python train.py --encoder_arch="mobilenet_v2" --encoder_widths=[128, 128, 128, 128] --decoder_norm="groupnorm" --decoder_activation="silu" --eps=1e-10 --lr_schedule="wsd_sqrt"
Rows from block 9 of the decoder of a small waveform VQ-VAE, named by matrix and row number. Each number is 500 + 40 x the weight over its row's rms, rounded and kept within 0 to 999. All counts start at 0. Numbers have three digits each.
After each channel's rows are labels from the 100 clips, of 14976, where the channel reaches its highest value: "top examples" is what is common among them. Only what is clearly more common there than usual is listed. The data: babble in 24 made-up languages, each with its own sounds, syllables and stress or tones, from a formant synthesiser.
# conv: width-7 conv (decoder.decb.3.1.conv.weight, 64x64x7, standardized in use, each kernel summed), inputs 0-63

conv.55:489499496482436491483486507479395427508517496466418385478467460478483505500489478505387453453440532502535571491521527542464469516514450533496541541459568506510465489548523482519512514502478534
top examples: mains hum

conv.10:491525473487495479480479486509522474481499467468502605485500464465470474484485472481471466497470520603537511522516525511558539587520535529665504488489482459453447456520478459466473466448455477
top examples: rumble; pink noise; muffled (low-pass)

conv.17:470426502472481464476494480496452436475408508481522516508448534520504518487507516469512552480476504528475450483382432516442453518515479476516481523498519562532583573486540565540484563546552522
top examples: mains hum

conv.23:545556533532513573528517506534469580525568511487538456496435523511481498452474451489507515507537483511482495467461469510469466528526476485511497532450537480491468366485504352478485521493542514
top examples: mains hum

conv.5:503525480489505468478493474508492468490488491485520580483524489484476466454480467482466479502498536609549523534528519515539564600527555499646507493527456473445450443522486453475492472441453475
top examples: pink noise; white noise

conv.46:533605520512496512476512471519458541500542473470592463510490523512501523462503456523472474570449546516517589487450492582466456526541450528502557538434554505532467454467520437514429511506517475
top examples: clipping

conv.27:479478499509444563528507492530421532505513534494375483496431516534496493519488486506550570409446462476493529478504523480498477481491479535477496464412531437470426442536457456447529531480502534
top examples: mains hum

conv.30:508430481498448505501510497512482536528499548527430517534390574547490520472505515481529521395429486487517525490422465471493477482499481522481481528364552485501439517500506526485472545502521533
top examples: mains hum

conv.38:494621474482477480451488482554462485504526474405575525558481545543532533495522515571534446594460511524496537462519474515499471520503491506510485535432584511540450467474520456499451495502467478
top examples: clipping

conv.15:491523472486490475480477478506523468479497466467498608486499462467473465484486472480469466490465518600537512523513521508558540586522541527644501488492475460449443451523479455467474457441448473
top examples: rumble; pink noise; muffled (low-pass)

conv.3:491490485503491460523502533457553521507502519529492505435451464464480465520501476480477486538518451526537544517491507484600576489518596583526481427443420478477489479434456465466452440466448452
top examples: clipping; white noise; pink noise

conv.22:523459481507478504537523493492398525506555528485409494559409556550481482508507526501502613434447500505527481496436459488493489508512490510491449529461501481505462447480510453490495595502570532
top examples: mains hum

conv.14:492523472485494476482478477512519475481500468469505601488505469469470466484484472481474467495473526599535511527517526513554541586518539526668504490492474460459446455528482458468472468446455471
top examples: rumble; pink noise; muffled (low-pass)

conv.58:472427495474465509494511507476440475503502518494331421508471495514511503530504514528453484415355509497520530487493521503454454513508462490493481507447535512509509509544508526515534534513521536
top examples: mains hum

conv.60:500450482496448500502519518445444495496496503491418432515503469497528511533518524540440469469309475492493494473462482490430435503482469477495451492459537547513508516559511530519542515523487528
top examples: thin (high-pass)

conv.33:518687460494524483471483478564487494489557464439588551519460520504495517477495480526513500579493520500491557459531499510475448488466461530509506518432569492513454479485521475495465509494487491
top examples: reverberation

conv.9:534521405422525477475494501511604392501528468450559577465487489503484476483490434545452476518583482535484467486550537503557503545491547501562481508492451498527510526499533548513462512504495479
top examples: white noise; clipping; pink noise

conv.7:492525474487495479482480487509521474481500469469502607487502465467472479484484472482472466496469521604538515526517527509559540584521539531666503490487486458456447457521479459468475463451453480
top examples: rumble; pink noise; muffled (low-pass)

conv.24:489448495494463538498516500539423494504500530508409495496408517513495490503478485527522568431461498467499559480514531501482477476489461521471530468344529454486453506502459537480500581504563540
top examples: mains hum

conv.13:491522473487492477481477478508518475480499468469500596486504465467471465484483473481472467494470521600535511523514523511554539584519535526666504488488475457451444453525479457469472467444450474
top examples: rumble; pink noise; muffled (low-pass)

conv.59:486433485484469484502513504460404501524492536488373416491474492506504504502514490499414461425388493510496534470492497506444434516491463505504483551460561518522495483548532470505533548511515550
top examples: mains hum

conv.0:507477465496504466522507479510528572506504500540529489455484492469454447459487457439523474489556484528540492509492489485568567479495624514540440472505398465457497449434467453426539452452498490
top examples: white noise; pink noise; clipping

conv.16:510523483553492538507496487464433515468546458506520477517426505467503510490477498538489504504544558479555582527652601529524508477478484548477585465432467493507458536507475538498498486514492473
top examples: pink noise

conv.6:484534473477491478467474479499527457474481468471504620480492463477485477496490470484463460494467504601530516515509525498572540596511545529634507497475494473451459463522481467472456473434455479
top examples: rumble; pink noise; muffled (low-pass)